python train.py --encoder_head_dim=64 --encoder_fused_qkv=false --encoder_drop_path=0.05 --encoder_subsampling=2 --loss="mse" --latent_channels=32 --decoder_block="basic" --optimizer="adamw" --batch_size=64 --epochs=6.6 --warmup_steps=800
Rows from block 8 of the encoder, named by matrix and row number. Each number is 128 + 32 x the weight over its row's rms, rounded and kept within 0 to 255. All counts start at 0. After the name is the row's rms in percent of the matrix's.
# pw2: conv module project (encoder.blocks.8.conv.pw2.weight, 192x192), inputs 144-191
pw2.41 109 [119 134  66 155  90  71 161 130 144 147 204 107 106 101 161 139  96 110 125 128 109  93  86  82 129  66 135 126  80 145 160 122 106  99  84 141 144 146 126 128 141 147 112 153 223 106 101 174]
pw2.42 120 [143  94 118 120 129 105  92 124 171 131 217  41 140 108 159 178 130 159 127 155 185  95 111 158 135 131 182 113 107 161 109 104 120 189 133 171 145  91 135 160 174 153  72  86 150  58 136 145]
pw2.43 116 [237 142  46  98 153 189 114  36 157 112  72  89 117 121 145 179 145 135 104 142 143  63 105 177 171 182 132 117 127 120 198 102 154 174 182  98 126  80 123 125 147 102  75  88 135 129 158  80]
pw2.44 090 [157 124  81 211 104 141 144 118  79 126 138 164 142  91 120  87  87  98 101 179 243 121 143  72 136  87  72 151 129 117  59 140 102 131 118  87 143 135 155 136  76  70 113 147  67  73 129 118]
pw2.45 062 [ 95 163  72 205 120 130 119 131 139  99  89 161 110 178 128  83  99 102 103  88 223 160 182 119 138 211 129  73 135 116 108 113 164 129  66  75 138  98  41 142  74  84 112 102 150 143 129 145]
pw2.46 107 [152 176 109 236  92 132 190 126  57 123  78 108 189  96 128 111 159 118 103 164 130 107 151 149 150 109 113 164 149  82  71 121 152 129  83  84 155  73 162 145 110 122 119 135  91 131 109 145]
pw2.47 107 [180 180 124 130 124 130 103 106 139  93  87 103  54 127 140 145 122  79 103 117  63 112 151 113 152 170  75  87 153  81 122 121 162 109  87  98 100 185  94  83 149 133 115  95 234 192 136 116]
pw2.48 056 [114 167 149 142 122 149 178 105 121 100 147 119 140  58 122 142 136  72  99 100  73 150 151 120 140 101 113 138  95 130  95 114 116  69 100  80  68 126 157 158 138 156 167  56 151 136 132 134]
pw2.49 096 [ 95  93 131 146 134 165 220 124  51 118 143 178  77 133 106 130 114  89 101  90  22  82 126 141 140  98 187 130  98 142 167 133 179  78 103 157 120 140 114 130 146 149 148 140 165 154  91 149]
pw2.50 105 [135 161 108 137 119 164 192 153  81 179  96 119  87 196 127 115 106 129 156 151 152 139  83  95 119 147 144 116  94 132 133 135 159 152  30 166 167 196 117 106 151 108 177 139 113 138 101 142]
pw2.51 111 [188 182  88 215  91 116 171 103  60 111 154 113 154 153 170 120 123 101 114 213 142 130 137 136 166 105 133 169 182  95  78 141 191 132  92 143 176 106 149 105 192  98 115 115 144 131  89 167]
pw2.52 104 [178 174 128  96 115 160 134 175 209 136  99 119  91 132  99 139  84 131 168 148 168  77 147 152 142 208 160 172 114 144 118 135 110 171 115 189  95 125  77 185 142 166  88  84 165 140 161 157]
pw2.53 105 [161  77  72 122  93  99 110 133 154 142 146 125 132 131 117 152  94 150 177 156 117 123 144 129 129 115 115 126 122 123 100 158 139 175 175 156  84  58 131 162 146 149  98 135 127 149 123  97]
pw2.54 073 [102 133 188  95 155 157 113 110 114 113  78 165 151 103  92 142 105  99 151  95 175 147 141 127 111 149  62 129 121 102  53 110 154 130 131  82 115 182 147 143 101 147  99 130 101 170 141  62]
pw2.55 067 [159  83 119 157 116 120  66  75 111 120 139  72 187 118 137 114 150 114  35 201 218 117 142 186 147 128 116 142 180  83  65 114 119 115 149 139  97 108 121 146 114  99 123 109 112 147 151 128]
pw2.56 102 [113  77 148  73 169 157 137 102 138 142 156 122 124  67 113 152 173 167 172 118 119 113  67 146  87 154 129 108  73 120 171 128  83 121 182 118 143  78 176 166 112 148  43 105  76 123 131 131]
pw2.57 107 [131 145 126 141 138  72 102 107 195 112 154  98 116 107 122 136 126 101 123 116 173  69 186 153 106 108 128 149 170 121  68 106 126 140 107 146  94 148  81 147 166 199  89  30 199 134 135 118]
pw2.58 107 [129 117 129 121  57 108 136 119 107 111 143  75 159 103 143 150 118 111 129 174  92  93 176 147 131 112 140 192 160 127  61 134 179  99 121 116 118  74 172 148 146 125  91 115  40 145 129 131]
pw2.59 092 [169 113 110 163 108  90  43 108 147  86 178  82 121 134 111 127 105  92  97 131 162 100 110  89 126 138 107 112 153  62  59 119 115 124 163 146 162 124  97 136 163 134  70  83 170 150 101 146]
pw2.60 107 [ 99 123 140  86  77 128 103  87  98  76 127  97 133 127 128 131 135  73 107  80  27 149 109 104  75 150 121 152 142  69  68 119 125 106 151 153 137  93 164 110 131 103  80 131  82 165 124 112]
pw2.61 093 [137 103  39 188 104  77 128 104 156 121 167 151 120 135 114 109  94 109 147 141 122 127 178  98 112 140 120 118 110 104  76 130 169 165 102 142 151 127 141 118 128 142  73 125 161 136  68 151]
pw2.62 086 [148  74  98  87 134 148 163  87 169 149 181 122  83  80 161 131 156 141 169 135 149 121  90  82 131 108  74  80  65 164 159 110 105 161 103  94 158  96 146 118  91 123  57 142 145  81 123 119]
pw2.63 090 [148  64  88 128  99 133 161  96 158 106 149 123  98  97 114 128 140 131 155 164  35 109 141  97  86  53 124 179 174 154 129 166 107 132 176 149 101 110 151 133 151 126 129 152 137 177 128  85]
pw2.64 089 [190 148  82 185 138 114  84 120 139 121 134  45 173 148 157 108 173  98 105 150 216 181 120 130 144 131 128 163 174 136  80 110 175 150  99 133 141 130  99 131 146 129 138  74 139 111 122  93]
pw2.65 108 [101  62  84  46 136  73  75 114 136 115 182  97  76 151 109 147  88 119 135  69  89 124  95 109  74 113 139 105 120 124 139 112 111 145 115 133  73 138  87 110 182 148 176  62 135 118 150  97]
pw2.66 088 [119  98 176  94 171 176 155 190 138 100 148 197  86  85 130 135 157 132 130 109  87  81 127 124 106  87 113 128  73 129 167 136 137  88 109 195  91 148 115 114 107 125 121 140 118 140 151 128]
pw2.67 094 [121 108 114 104  99 130 105  96 173 144 138  86 114 159 118 130 109 115 126 104 147 100 129 139  97 195 121 138 128 138 130 122 116 166 199 156 146 105  79 147 149 151 127 108 222 207 147 139]
pw2.68 093 [145 140 121  57 109  71 137  73 180 117 126 106 102  84  99 168 169 117  86 110  59  85 147 126 118  87 142 105 117  96 141  79  68  87 152 103 105 114 111 105  97 146  68 111 139 111 160 109]
pw2.69 124 [170 118  81 149 124  89 120 110 170 110 188 106 128 163  98 158 152 116 125 126 198  99 148 130  93 210 153  90  88 133 135 122 165 147 128 109 129 114 132 123 161 115  86  96 136  98 192 150]